python train.py --dataset="views of escape-time and Newton fractals" --image_size=64 --horizontal_flip=true --encoder_norm="batchnorm" --encoder_widths=[48, 64, 96] --decoder_norm="batchnorm" --decoder_block="plain" --epochs=44.0 --final_lr_fraction=0
Rows from block 5 of the decoder, named by matrix and row number. Each number is 200 + 20 x the weight over its row's rms, rounded and kept within 0 to 999. All counts start at 0. After the name is the row's rms in percent of the matrix's.
# conv: 3x3 conv (decoder.decb.1.1.conv.weight, 64x64x3x3), inputs 26-38, a 3x3 kernel for each
conv.0,094,220,213,222,202,200,213,199,204,218,218,200,201,188,181,194,202,193,200,191,194,195,195,200,201,195,198,199,190,192,198,184,185,189,193,187,194,196,200,205,192,200,207,188,197,206,191,176,188,182,175,182,200,197,201,189,188,193,192,200,199,192,196,195,200,194,199,201,197,203,206,196,199,184,185,185,182,183,179,182,179,178,206,205,206,200,204,204,202,203,206,195,199,206,187,191,202,195,197,203,182,213,200,199,215,206,198,211,201,215,213,209,207,203,205,208,204,207
conv.1,095,208,214,211,213,223,219,215,219,221,215,208,204,202,198,190,206,239,224,198,203,202,207,207,207,206,206,198,208,207,206,222,220,219,223,223,216,173,187,189,179,190,192,188,195,195,204,213,214,207,213,215,210,208,212,206,200,204,206,207,207,211,209,210,208,214,210,210,212,212,204,208,205,216,215,213,212,212,210,208,204,202,196,197,196,197,197,197,199,199,194,219,219,225,212,218,218,217,218,218,188,204,186,251,254,232,159,173,148,191,195,195,192,192,192,189,186,187
conv.2,102,188,176,175,182,172,172,176,165,170,213,219,215,185,198,191,198,209,210,187,190,192,189,197,200,189,196,195,165,171,177,159,162,164,170,166,168,188,183,178,191,192,186,189,183,180,155,148,162,154,152,160,171,166,171,188,191,194,195,199,194,194,199,189,204,204,212,201,206,213,206,208,212,193,195,201,192,193,198,195,196,199,200,202,202,198,200,201,199,198,200,194,195,198,191,192,195,193,191,195,176,218,183,203,233,188,161,214,150,185,183,185,181,177,180,180,181,181
conv.3,092,151,149,162,146,143,161,161,162,178,192,200,171,198,213,192,186,212,208,208,213,215,211,216,214,209,210,208,168,174,175,173,180,176,176,181,178,206,203,199,206,206,201,209,205,204,166,170,173,169,171,172,168,169,170,184,185,183,183,182,185,187,185,186,206,213,213,207,212,213,204,210,205,210,215,210,210,218,216,208,213,211,197,192,192,195,188,188,205,193,191,206,207,210,204,204,207,201,201,203,222,231,224,230,225,226,239,218,210,206,205,211,208,207,211,213,209,213
conv.4,096,210,216,210,213,221,213,212,215,208,210,226,222,203,213,221,193,191,193,199,199,191,208,208,196,191,194,182,238,238,224,248,245,230,229,229,219,186,190,176,198,201,185,208,209,199,237,249,239,264,268,250,250,248,231,184,186,197,185,186,193,187,193,200,211,209,207,212,208,203,204,200,197,198,197,195,195,192,194,193,190,191,204,192,196,206,196,195,208,202,200,198,198,200,192,196,198,197,201,206,203,204,191,228,232,207,190,212,180,186,187,187,189,190,189,194,193,192
conv.5,121,205,207,205,205,208,201,202,201,203,206,190,177,204,184,180,200,190,191,191,200,198,192,198,198,193,198,194,208,205,212,211,209,209,212,211,213,192,188,196,194,187,191,204,196,197,212,219,216,211,219,217,198,203,208,163,149,163,148,134,151,161,148,163,201,206,206,202,205,204,195,198,200,202,205,204,201,206,206,194,201,199,197,198,197,198,199,198,201,199,197,185,185,183,190,188,189,191,195,193,199,200,188,190,191,182,203,201,200,208,211,211,210,210,209,209,208,208
conv.6,113,188,185,197,198,210,209,210,218,207,244,172,213,215,171,204,218,186,189,157,185,183,172,220,223,216,229,214,152,142,188,179,151,180,246,223,225,187,174,182,191,173,184,197,184,185,177,200,194,254,274,244,186,200,193,224,217,209,190,201,221,176,178,208,220,205,202,209,200,200,189,180,181,187,188,202,191,187,199,185,194,202,199,175,186,196,177,180,201,188,185,223,201,214,195,166,206,241,215,225,192,154,200,212,222,204,192,194,197,183,195,199,163,182,190,200,213,218
conv.7,089,196,203,205,203,211,208,202,207,204,209,188,177,201,180,169,201,214,199,208,213,211,214,215,212,214,211,206,215,207,211,218,214,210,223,215,213,173,187,190,176,185,187,176,185,183,216,218,216,222,221,220,225,220,219,184,181,181,184,182,183,184,185,184,178,177,176,181,179,180,177,182,183,186,178,182,180,176,178,184,182,183,210,209,205,211,209,202,204,204,196,180,185,186,179,185,185,182,184,183,202,230,205,236,250,220,166,215,169,188,193,191,187,192,194,185,186,186
conv.8,087,189,188,187,186,187,191,190,188,188,196,175,172,194,182,179,194,190,192,197,191,195,195,191,197,202,198,205,191,188,190,188,182,185,193,189,196,176,194,191,181,195,192,174,180,178,191,183,183,187,181,179,187,187,189,208,211,206,214,219,207,214,215,207,164,157,158,160,155,160,162,160,164,166,167,168,160,158,164,169,168,176,200,204,200,200,201,200,197,198,193,211,207,204,210,209,201,209,205,198,193,206,206,183,201,204,190,216,203,213,216,219,215,214,217,215,215,216
conv.9,091,185,184,192,176,179,188,181,187,195,199,210,261,193,192,214,227,200,194,209,207,213,199,199,205,200,201,212,184,187,198,160,163,174,189,179,185,186,185,190,182,187,185,176,180,182,204,191,206,188,182,199,194,196,212,200,200,195,197,198,196,197,196,192,180,184,186,181,188,189,183,184,185,198,200,197,190,191,193,184,188,190,200,201,202,195,197,199,201,195,199,211,212,209,208,202,200,203,198,199,170,190,184,172,193,184,168,180,194,208,201,206,205,202,202,206,202,208
conv.10,111,197,196,197,193,188,194,192,190,193,223,212,196,222,211,199,209,204,208,200,204,198,200,206,203,194,197,192,196,197,196,193,196,197,187,192,193,207,197,195,206,199,196,209,202,201,204,205,200,211,205,201,207,206,203,198,197,197,196,195,198,198,200,199,202,206,203,206,205,204,205,206,208,199,204,199,203,205,206,200,204,202,217,217,215,219,219,216,219,218,216,199,200,204,197,202,202,196,200,202,206,204,211,189,197,201,199,203,208,222,220,221,218,220,222,218,219,219
conv.11,112,198,194,195,198,197,196,200,202,200,197,204,242,204,200,219,210,202,208,143,114,104,123,101,97,121,104,117,184,187,191,172,172,184,170,170,189,213,215,209,211,214,208,202,203,201,172,169,179,180,172,176,206,197,196,211,221,218,223,230,224,213,223,215,187,182,186,183,180,182,187,188,191,196,198,208,195,196,204,199,203,211,183,181,182,184,180,180,186,181,183,222,225,217,222,223,217,218,216,211,194,193,181,190,201,195,197,213,209,186,172,171,185,172,172,188,179,182
conv.12,105,190,191,196,194,194,191,193,194,193,197,184,185,192,196,189,198,195,195,192,188,197,191,188,197,201,199,208,193,190,196,187,186,192,196,189,203,191,203,201,187,199,198,182,186,182,200,193,198,187,182,190,189,191,197,194,196,194,200,198,194,198,198,192,170,166,176,166,164,172,170,169,177,162,157,168,156,154,164,163,165,175,202,203,203,200,202,202,198,199,198,208,209,205,212,205,203,210,208,205,192,211,216,172,195,202,198,225,227,216,218,215,216,213,217,217,216,219
conv.13,099,222,213,202,203,213,198,207,206,198,248,200,142,255,198,161,213,238,207,219,196,183,220,200,189,206,201,201,193,187,163,204,193,165,194,203,174,195,186,208,175,176,202,181,185,218,233,216,218,229,187,198,213,169,191,221,201,187,206,191,181,202,200,193,234,225,204,242,225,194,236,214,185,201,186,186,207,182,171,208,181,175,169,177,212,152,165,209,177,186,214,222,205,200,215,182,166,221,207,191,184,187,212,133,212,193,232,193,199,202,192,213,194,184,212,205,193,214
conv.14,085,185,190,187,189,194,192,188,192,187,194,174,168,189,180,168,188,185,181,206,200,209,207,204,207,215,213,215,196,195,195,195,193,196,199,193,197,199,215,218,197,212,212,194,200,204,200,195,191,194,193,191,193,192,196,191,188,191,191,191,189,187,190,189,160,155,158,159,153,162,164,163,166,164,155,163,156,152,159,167,164,171,204,209,207,208,212,208,202,204,201,198,201,201,197,201,197,197,199,196,189,221,215,183,211,215,182,215,204,199,201,204,205,205,204,203,204,206
conv.15,097,202,196,190,198,192,202,164,174,209,215,145,185,234,139,142,247,214,206,178,176,191,196,211,215,214,223,212,176,168,173,169,154,177,219,199,197,225,241,248,158,158,175,164,170,188,166,181,193,203,215,203,189,204,207,197,203,197,189,191,201,177,179,207,218,206,200,216,202,197,212,198,187,160,158,192,175,164,185,203,200,208,205,198,205,174,160,185,167,159,201,174,177,196,190,185,208,208,192,205,240,226,190,207,220,194,172,180,224,210,203,207,200,189,206,196,199,222
conv.16,105,177,172,183,159,154,167,156,156,178,261,210,146,256,210,161,176,237,236,196,209,206,193,206,210,192,207,217,187,180,186,189,184,185,202,204,207,208,210,208,211,207,193,208,208,203,212,215,225,207,198,211,197,196,214,186,184,184,175,178,186,182,181,189,207,211,204,196,201,192,194,198,193,207,199,189,215,207,201,203,207,209,200,198,189,205,199,188,202,198,187,201,208,222,196,191,201,201,195,189,177,203,223,133,180,210,153,182,198,196,189,194,201,193,194,205,199,200
conv.17,118,184,202,218,160,197,222,198,211,223,227,193,188,219,211,203,198,184,198,189,189,223,186,195,227,203,198,210,221,178,173,200,197,214,177,195,215,195,196,174,180,187,158,212,214,192,236,255,277,166,166,235,205,170,223,234,194,179,225,176,170,230,203,196,203,202,196,204,194,191,208,189,182,188,188,182,191,191,183,177,178,182,170,180,187,182,189,190,184,185,186,224,200,189,211,198,201,225,219,209,146,189,207,182,220,179,223,187,170,195,180,199,189,185,202,213,211,204
conv.18,096,185,184,181,183,180,178,183,183,184,215,190,193,196,180,182,216,216,229,204,215,219,211,217,219,213,219,215,201,207,209,200,206,201,214,209,205,192,195,199,190,191,197,187,190,196,219,212,214,212,214,217,213,213,216,174,176,177,177,177,177,179,179,179,198,202,206,199,202,208,197,202,209,198,197,203,191,192,198,194,193,198,255,255,249,249,252,246,243,243,241,193,196,209,186,188,204,199,202,215,195,237,213,213,238,206,158,214,160,207,206,209,204,208,207,205,206,204
conv.19,103,208,207,209,207,206,208,203,205,209,226,225,207,227,222,210,208,209,203,187,186,177,189,191,181,181,182,178,190,192,193,190,195,194,181,189,186,183,173,168,184,176,172,181,177,173,206,202,199,203,205,198,205,204,201,191,192,191,194,195,193,193,194,195,202,208,208,206,209,207,205,209,207,207,213,209,207,213,212,205,212,212,197,189,189,196,189,188,200,195,197,198,198,200,197,199,200,193,194,198,200,186,174,187,188,182,208,200,194,216,212,209,213,212,207,213,207,209
conv.20,098,212,199,207,186,186,209,190,201,217,207,154,160,215,187,157,192,270,231,200,196,201,215,230,241,195,217,226,171,143,158,191,188,208,204,222,228,222,164,173,198,161,207,206,199,218,197,216,228,207,186,213,218,196,217,200,203,204,184,189,197,175,170,177,210,190,212,202,198,212,212,210,214,181,181,192,208,217,221,226,242,251,206,184,181,194,157,170,177,159,187,185,195,221,186,181,202,188,183,188,230,217,209,189,191,196,203,189,193,232,207,210,214,189,198,209,192,206
conv.21,091,221,216,228,211,206,219,215,209,225,206,212,200,196,194,185,193,200,193,192,190,181,200,197,196,190,194,194,184,184,188,174,173,180,171,163,174,214,202,198,214,207,207,207,209,208,162,151,162,152,145,149,175,168,170,204,207,205,204,212,206,201,205,202,164,167,167,164,161,155,160,156,156,183,183,182,180,179,178,179,180,176,199,197,197,202,201,204,208,206,208,204,211,209,205,207,211,205,206,212,202,195,200,219,219,217,190,183,191,211,207,202,205,201,200,213,210,212
conv.22,088,196,210,197,199,212,202,201,212,204,212,190,205,189,186,228,204,188,205,193,203,185,174,180,160,174,166,155,217,228,211,186,206,182,196,199,180,168,173,165,162,163,154,168,164,156,222,222,219,200,207,208,189,185,190,194,194,199,200,204,204,201,204,204,195,213,197,198,221,203,190,207,197,205,206,206,200,201,199,193,194,193,196,206,214,200,194,204,201,193,199,180,175,176,154,142,151,141,126,138,215,202,220,216,235,203,186,182,196,216,202,199,202,191,185,186,176,164
conv.23,089,206,206,208,202,203,207,204,205,204,206,195,166,210,201,182,184,179,172,208,211,203,208,213,203,198,206,198,191,198,194,199,204,205,191,195,199,193,177,174,192,180,175,187,178,171,210,210,200,212,211,203,204,210,197,193,192,189,193,191,191,193,194,193,197,207,209,206,214,212,212,218,218,206,217,218,221,240,241,225,244,247,194,188,191,192,185,189,192,193,191,206,209,205,207,214,209,205,207,208,231,206,218,203,190,207,213,199,203,213,209,209,207,204,207,202,201,204
conv.24,100,184,174,185,178,170,178,181,176,187,212,200,201,213,205,206,201,212,205,195,187,181,180,178,175,171,173,176,150,153,159,146,148,153,143,141,149,195,192,184,195,191,185,187,184,180,152,141,149,159,150,151,165,161,159,214,219,214,221,226,221,211,223,212,199,197,199,203,201,200,203,202,203,199,200,204,207,208,204,208,211,208,203,191,203,194,182,198,200,191,205,216,216,215,218,219,213,216,213,211,194,210,209,184,212,206,216,221,226,198,187,189,188,174,181,184,179,183
conv.25,107,174,167,173,166,163,163,167,164,166,200,221,250,189,211,235,175,184,204,202,201,204,200,203,202,198,200,200,163,181,195,156,170,179,153,159,168,204,215,215,211,222,219,213,216,216,141,145,158,158,158,165,196,204,197,180,180,178,181,184,181,184,183,180,189,189,193,189,192,195,193,194,197,205,202,200,202,199,195,195,195,191,194,200,199,196,202,198,196,196,193,186,188,188,188,188,189,192,195,192,204,225,224,188,207,203,161,191,200,220,217,218,219,219,220,221,220,219
conv.26,105,201,189,172,208,189,165,204,194,187,165,201,228,177,148,208,234,115,183,198,188,181,191,190,178,188,184,179,202,210,211,213,208,193,190,208,205,216,178,172,239,172,155,217,193,191,179,183,209,188,194,204,192,182,184,206,183,186,214,189,183,220,200,204,214,216,223,209,219,218,199,202,214,212,210,223,187,189,208,183,192,210,194,182,172,202,179,168,196,179,163,193,198,205,192,194,201,192,189,206,201,200,190,212,216,132,220,229,190,209,205,199,211,206,198,203,207,202
conv.27,088,186,181,182,182,178,183,180,177,183,179,219,233,160,201,212,191,195,188,214,200,195,201,191,187,199,187,193,209,208,221,194,195,208,204,196,214,200,203,193,207,207,198,199,200,192,196,175,193,194,189,194,224,217,223,249,260,250,265,276,263,258,268,253,192,195,197,194,196,194,197,198,201,198,200,196,196,197,195,189,193,192,180,177,181,183,179,183,182,181,185,219,219,214,219,218,212,218,217,211,171,204,187,214,232,218,166,219,212,229,223,218,220,214,214,214,210,213
conv.28,098,212,194,197,205,179,180,203,188,199,160,264,132,161,281,204,168,193,202,150,180,211,182,218,236,187,217,224,192,155,151,208,200,197,202,210,223,237,180,159,245,173,168,228,180,182,210,208,234,200,179,214,187,166,212,207,186,212,208,171,173,206,184,185,225,217,202,231,229,204,231,228,208,196,180,180,200,204,197,208,209,199,198,189,177,206,184,175,201,178,191,200,182,205,182,172,211,171,180,225,206,194,220,169,177,204,235,210,190,218,195,185,213,186,180,215,205,209
conv.29,093,188,178,203,184,178,198,196,196,202,216,197,178,187,193,224,246,180,195,232,228,219,207,213,197,188,183,181,210,213,208,192,198,195,187,181,182,186,154,164,191,167,175,222,208,215,208,204,207,200,192,197,199,192,187,187,164,193,193,175,182,210,212,203,206,206,197,197,197,192,185,186,185,194,191,191,181,181,177,178,172,169,185,178,188,206,195,204,190,188,185,206,218,236,206,202,207,209,193,187,204,153,215,206,212,195,169,211,224,212,204,211,206,203,205,217,211,213
conv.30,090,238,244,241,241,245,242,237,242,236,194,214,242,199,211,227,203,208,215,188,183,193,183,183,189,194,194,203,178,176,184,183,180,188,192,193,196,182,187,197,182,182,191,189,189,192,203,209,212,192,197,202,187,196,201,179,168,173,168,158,168,173,166,175,196,202,209,200,205,212,199,204,208,209,208,205,206,204,203,202,201,202,193,192,188,193,191,192,194,193,191,188,183,185,186,182,185,187,182,183,210,196,205,183,181,193,196,195,198,201,206,206,207,213,216,208,212,209
conv.31,103,186,180,182,177,172,173,172,168,167,165,197,206,169,197,204,218,232,242,195,200,207,202,204,206,201,202,202,193,205,220,184,185,195,205,189,192,209,208,211,209,212,214,208,206,206,179,167,188,178,177,186,194,196,198,187,189,187,187,192,188,190,190,185,208,203,211,208,205,210,216,212,214,187,184,189,193,183,188,206,200,200,215,220,219,216,216,218,214,215,216,206,207,206,205,205,203,205,204,204,210,228,217,194,224,207,166,203,207,217,218,216,218,218,218,218,218,220
conv.32,125,188,190,187,194,194,190,190,191,186,204,219,230,191,211,220,198,209,204,184,195,194,189,196,193,190,194,186,194,199,203,194,193,196,196,197,194,214,217,221,205,208,215,211,212,215,208,211,206,211,212,212,207,209,211,184,187,193,182,183,189,184,190,194,207,208,205,203,203,199,203,202,199,198,198,195,197,199,197,198,197,195,199,203,203,203,203,201,194,200,200,183,182,178,193,193,188,196,200,197,202,218,192,222,228,220,175,198,187,210,208,206,210,210,208,209,208,206
conv.33,090,203,208,204,206,203,207,203,204,205,204,197,159,207,203,180,188,188,180,212,217,210,213,221,213,207,212,205,211,207,207,219,218,211,217,219,216,187,170,171,184,172,172,190,179,175,212,216,209,212,215,212,207,208,207,201,194,198,195,189,196,198,193,199,219,224,218,218,220,217,218,223,217,212,219,215,225,234,230,219,231,232,192,189,192,195,195,197,200,195,197,205,201,203,208,207,205,203,208,206,230,218,223,218,207,218,222,206,212,202,202,203,203,204,209,202,206,208
conv.34,111,153,147,152,148,144,149,154,152,155,168,178,176,174,175,153,179,179,169,199,202,202,200,202,205,205,204,205,180,186,184,186,186,187,192,190,186,207,212,219,207,215,220,205,210,214,180,180,180,171,176,180,172,176,179,153,152,156,150,149,158,152,152,160,201,203,200,198,199,201,202,205,201,208,206,207,204,206,210,209,208,210,188,191,189,190,192,189,189,188,192,179,175,180,166,166,172,168,167,177,212,198,208,198,182,193,227,209,210,182,181,183,185,181,184,184,181,181
conv.35,081,220,223,229,224,218,227,218,220,220,204,195,206,214,195,210,203,178,198,169,159,166,169,172,179,158,161,170,208,213,210,212,213,218,177,181,192,201,194,190,206,202,200,200,203,200,188,185,190,181,169,168,201,188,183,187,187,180,181,176,166,166,165,157,216,213,218,213,212,219,206,208,220,207,205,205,204,198,201,193,195,202,199,201,206,203,204,204,205,204,207,216,222,219,217,224,223,219,222,226,206,205,206,232,234,213,134,213,177,129,128,130,131,130,133,149,148,152
conv.36,093,208,212,206,214,215,206,208,212,203,195,233,252,177,201,218,193,195,194,213,217,225,222,224,224,224,226,222,202,197,199,217,210,204,222,217,211,209,207,211,205,207,208,205,209,211,219,220,225,215,215,222,211,211,219,156,147,161,137,133,150,141,138,155,191,195,197,198,196,198,196,199,201,186,187,186,189,189,188,186,188,185,220,222,218,215,219,217,222,216,216,197,193,201,194,195,203,204,204,214,200,239,196,223,241,203,162,224,188,234,238,233,238,238,233,238,234,226
conv.37,096,199,203,200,206,206,201,199,205,200,182,226,243,197,219,227,184,185,185,201,199,193,193,191,188,187,187,190,191,198,195,192,199,203,180,188,193,219,212,210,216,212,208,213,206,205,205,214,210,210,215,212,209,209,208,199,208,202,205,207,203,196,201,194,170,168,169,169,170,167,172,169,168,193,197,200,194,199,203,194,201,205,167,154,163,154,146,154,162,155,164,237,240,236,232,233,235,220,221,228,201,180,180,195,197,192,194,203,212,217,218,216,213,215,214,213,214,216
conv.38,109,205,204,207,203,203,209,203,204,209,165,166,196,168,166,182,196,159,158,208,208,211,202,200,206,205,204,212,187,183,188,180,180,186,182,182,188,208,209,209,201,203,203,200,202,201,205,210,210,199,201,204,197,199,206,192,192,191,190,186,183,187,185,187,167,161,166,158,151,163,160,151,163,172,174,173,170,172,175,174,173,176,166,168,167,167,169,169,163,168,170,218,214,208,212,211,209,211,211,211,212,215,207,202,209,223,202,216,220,216,213,214,209,214,216,210,212,211
conv.39,096,212,212,211,214,213,209,213,212,209,215,211,188,216,212,200,204,202,200,190,197,190,193,199,194,190,195,190,213,209,209,217,218,218,217,221,219,162,150,158,167,153,162,177,165,168,216,221,213,219,222,217,210,215,211,156,151,164,148,143,158,156,150,163,209,213,210,209,215,213,206,210,207,207,214,215,212,218,217,206,212,212,204,205,206,201,202,205,206,206,211,173,174,176,177,181,181,178,181,185,208,203,201,195,191,193,197,200,201,207,210,205,209,208,210,204,208,206
conv.40,101,184,175,182,170,160,173,194,184,203,234,199,128,171,208,232,228,171,229,203,214,207,202,216,211,189,196,194,196,185,187,190,185,202,183,172,187,172,141,168,183,153,152,227,189,186,242,251,227,208,209,223,186,183,206,197,186,208,185,166,188,200,196,196,214,232,224,226,228,217,211,205,206,195,205,199,179,192,203,157,170,193,163,162,169,170,157,153,191,178,169,204,200,212,203,192,194,187,188,190,165,143,247,182,148,174,193,203,201,207,193,204,215,196,211,217,209,215
conv.41,097,196,199,197,197,201,197,197,199,197,223,217,225,203,194,215,203,193,213,256,268,255,278,290,267,256,260,244,234,232,230,243,240,231,233,233,226,198,192,190,200,200,199,206,206,209,231,238,228,246,248,240,238,238,234,212,195,206,200,188,195,210,198,203,192,191,195,196,194,196,195,190,194,180,180,186,174,178,180,176,180,178,223,217,213,222,218,213,224,218,218,211,195,202,203,197,195,230,220,224,215,213,195,234,229,212,190,192,154,199,203,204,197,201,200,197,198,200
conv.42,104,186,177,208,185,192,214,225,225,212,244,197,105,224,271,248,159,160,156,196,185,204,175,194,210,193,199,198,166,157,174,200,214,221,212,208,207,196,175,186,161,185,198,213,213,215,239,225,206,233,216,208,186,199,185,210,193,213,182,168,195,201,204,210,183,188,205,194,200,218,210,219,235,193,205,214,192,202,209,206,206,210,181,160,180,181,175,180,203,190,182,219,211,213,204,194,201,187,176,172,209,206,203,182,191,188,240,246,199,182,181,210,190,191,207,219,215,209
conv.43,088,167,164,181,161,162,173,165,166,179,180,207,255,183,209,242,182,180,199,203,180,188,189,171,181,197,186,206,207,213,223,195,199,206,192,192,210,222,225,224,219,220,219,219,214,216,210,200,212,204,201,209,223,222,230,202,202,197,204,208,201,202,203,199,182,183,187,183,187,193,184,189,191,202,202,200,201,203,198,193,195,200,197,193,199,194,190,197,198,198,199,247,243,237,241,241,237,237,233,232,185,182,197,173,174,199,231,230,243,220,211,216,215,204,212,221,215,220
conv.44,095,208,204,201,203,206,203,200,201,197,191,213,231,161,188,207,182,190,207,229,235,237,234,239,236,233,239,234,183,182,182,185,184,179,191,192,182,206,208,210,204,212,210,204,211,209,200,201,203,198,196,202,192,195,197,157,155,162,150,146,157,155,151,164,191,189,191,193,193,195,196,195,194,176,180,178,176,182,178,177,175,176,225,226,225,221,225,225,220,221,221,165,158,172,154,154,168,166,168,184,207,231,197,206,223,197,155,198,176,225,226,231,228,229,227,226,225,222
conv.45,098,216,224,214,221,228,215,214,214,203,189,188,188,186,184,180,187,181,169,215,216,216,213,213,218,222,217,217,211,205,203,220,217,209,225,221,214,202,214,219,197,204,208,202,207,209,235,237,236,231,229,234,216,214,224,181,177,178,172,167,175,175,175,183,171,169,169,170,169,170,165,166,170,170,166,167,164,162,166,166,162,163,203,204,201,204,204,198,202,202,199,199,199,198,195,195,202,203,199,207,188,234,193,196,225,187,167,227,176,203,208,204,208,214,208,207,207,199
conv.46,080,203,199,201,208,207,203,204,206,202,222,210,234,214,199,209,210,216,227,164,157,153,163,157,153,158,156,154,194,208,210,186,193,202,179,180,188,186,195,198,181,192,188,172,177,175,197,193,196,212,208,201,231,224,217,192,195,187,193,200,189,189,195,187,220,213,219,218,208,219,222,220,225,218,211,220,216,208,213,218,219,224,191,193,188,195,201,194,194,199,193,176,179,177,182,182,178,176,175,174,201,230,205,185,225,202,152,223,207,150,149,151,156,152,157,157,159,158
conv.47,090,199,200,203,202,205,199,202,202,200,198,198,208,193,197,198,192,197,207,195,188,187,199,196,195,199,194,194,242,244,248,233,238,246,218,222,226,209,214,213,202,211,209,202,201,198,211,208,208,226,215,215,239,234,230,192,192,189,188,190,187,188,190,190,219,211,217,220,211,217,220,221,222,212,202,210,210,202,205,209,209,211,194,197,194,198,201,198,197,198,197,196,193,186,203,202,190,198,193,189,181,213,189,200,217,202,166,214,191,147,144,146,156,158,158,167,167,163
conv.48,106,190,193,205,186,192,205,187,191,211,209,193,158,204,196,177,206,196,194,213,208,195,219,219,201,210,210,195,194,194,192,202,202,201,199,204,202,191,196,202,199,205,209,202,211,217,205,200,198,206,208,208,199,208,205,193,193,190,197,202,201,201,203,205,263,247,227,254,244,226,248,244,232,190,189,179,196,200,191,195,201,198,212,209,201,214,208,204,213,210,203,198,196,197,207,207,210,212,213,211,183,213,222,177,210,218,182,203,198,201,205,218,195,199,218,199,209,222
conv.49,111,185,187,190,189,192,194,190,193,193,216,202,196,207,202,196,198,210,213,204,203,203,208,208,203,209,207,204,204,203,204,201,199,202,202,201,199,193,201,200,199,203,201,193,198,198,199,197,194,201,199,199,206,204,203,207,207,205,208,210,208,209,209,206,181,178,181,179,179,181,183,184,182,189,185,188,183,181,186,187,188,186,206,208,204,207,210,206,209,207,201,203,204,200,204,206,202,203,202,199,209,210,210,219,222,213,186,194,182,195,196,198,198,199,200,197,199,201
conv.50,096,239,254,239,258,271,248,248,254,230,180,187,198,200,193,202,215,195,179,197,201,198,202,205,201,201,202,200,197,195,195,210,211,208,209,210,208,196,199,201,194,192,192,203,201,196,214,225,226,214,224,221,206,207,213,184,183,184,182,182,185,182,183,186,179,180,179,173,178,182,171,173,180,182,181,185,179,179,186,176,181,183,201,199,197,196,196,193,198,194,191,203,203,206,202,203,205,200,202,205,187,226,187,220,240,211,153,227,180,203,205,197,206,206,203,208,206,198
conv.51,091,180,180,185,185,188,187,187,188,189,214,190,183,207,194,185,203,214,212,206,206,212,209,208,209,211,210,206,197,197,199,194,192,197,197,192,194,196,209,207,198,208,208,197,201,198,197,192,187,196,197,194,203,203,200,202,203,200,207,204,204,205,203,201,172,172,173,173,172,176,177,176,178,179,177,180,175,172,175,181,177,181,217,217,215,219,221,213,214,216,212,195,200,198,199,201,197,199,201,194,213,223,215,222,231,216,180,204,181,196,197,205,198,200,201,195,197,201
conv.52,115,179,177,179,181,175,179,180,177,177,205,187,229,186,171,197,177,144,152,206,199,198,208,204,201,217,210,212,201,197,202,196,197,203,194,187,196,202,201,199,208,211,210,207,208,210,166,160,167,174,169,169,203,202,189,205,210,205,205,206,202,194,199,195,195,193,196,200,195,197,201,200,200,200,196,196,196,194,191,193,187,189,214,219,219,219,222,221,215,216,219,220,222,218,216,221,216,201,203,201,180,205,208,192,204,197,213,220,239,107,109,114,119,118,127,124,125,132
conv.53,124,202,201,204,198,199,204,198,201,202,216,209,197,216,211,204,205,203,205,201,204,197,199,203,197,193,197,193,199,198,198,198,200,201,192,195,197,211,200,202,210,200,200,212,206,206,206,206,202,210,209,209,209,210,204,202,201,201,200,200,201,200,201,202,202,204,204,207,207,205,206,207,206,199,201,200,205,208,203,200,205,202,202,198,199,203,200,199,205,203,203,203,203,205,205,207,207,200,201,205,208,207,214,197,206,206,210,213,211,220,217,221,216,216,217,215,216,216
conv.54,100,211,214,210,216,218,214,213,219,211,188,225,214,196,220,216,201,190,183,203,197,197,190,185,186,183,181,186,215,216,216,216,221,222,201,204,211,205,198,200,208,203,199,215,207,203,205,211,212,208,215,212,211,214,208,214,221,217,223,229,219,217,222,215,190,186,183,187,188,184,185,183,184,204,199,200,201,201,198,198,199,199,169,162,170,164,155,163,164,161,171,217,218,212,215,214,207,206,201,198,194,193,196,213,218,211,202,227,223,215,213,215,217,216,217,218,217,223
conv.55,102,200,197,193,205,196,187,199,190,185,152,213,205,199,228,201,190,201,239,210,195,175,186,173,149,199,174,180,222,212,211,191,181,173,215,188,215,239,216,218,208,162,145,197,157,126,193,188,193,201,202,198,219,206,217,196,197,209,201,184,179,222,187,169,185,197,216,186,203,224,200,209,241,172,182,190,164,173,187,168,181,196,219,214,208,217,191,182,200,177,170,213,203,216,208,188,196,213,178,176,182,213,214,225,233,166,197,211,225,211,202,194,210,193,184,205,191,172
conv.56,105,198,202,199,197,201,198,199,198,196,224,205,199,229,222,208,226,227,221,195,193,197,198,193,198,203,199,205,204,200,200,203,199,204,208,204,209,184,197,202,186,196,196,184,191,186,213,206,209,203,200,204,201,200,205,200,200,196,201,199,199,200,198,197,179,171,180,174,170,179,177,180,183,165,159,168,158,150,163,171,166,177,200,203,200,200,203,200,196,197,196,210,211,206,210,209,205,209,207,203,193,213,208,184,206,206,182,216,205,212,215,213,218,216,216,218,217,215
conv.57,110,198,199,196,198,200,196,196,196,192,224,226,220,211,226,216,206,217,219,206,204,213,206,205,209,212,210,215,196,194,195,196,193,195,205,200,199,196,206,211,194,204,204,190,196,198,222,216,218,210,209,213,205,202,209,186,184,182,182,180,182,183,180,183,179,173,179,174,169,177,177,174,182,151,141,157,142,131,146,154,143,160,219,221,217,218,221,213,213,215,208,199,196,199,197,198,201,204,202,201,182,217,209,166,196,196,172,201,195,217,218,213,218,220,219,218,216,215
conv.58,091,202,205,209,203,203,207,202,206,210,211,199,180,220,213,189,201,196,189,203,205,195,201,204,196,182,191,185,189,189,196,196,199,197,177,183,189,196,185,186,195,186,184,189,184,187,196,199,191,211,210,201,209,210,199,209,212,209,208,214,214,207,210,211,200,202,195,206,205,202,205,206,198,202,204,193,213,212,205,210,208,206,171,159,173,164,154,170,167,162,181,212,219,222,219,225,225,213,221,219,195,201,218,170,199,207,207,224,222,207,208,208,205,205,208,204,204,210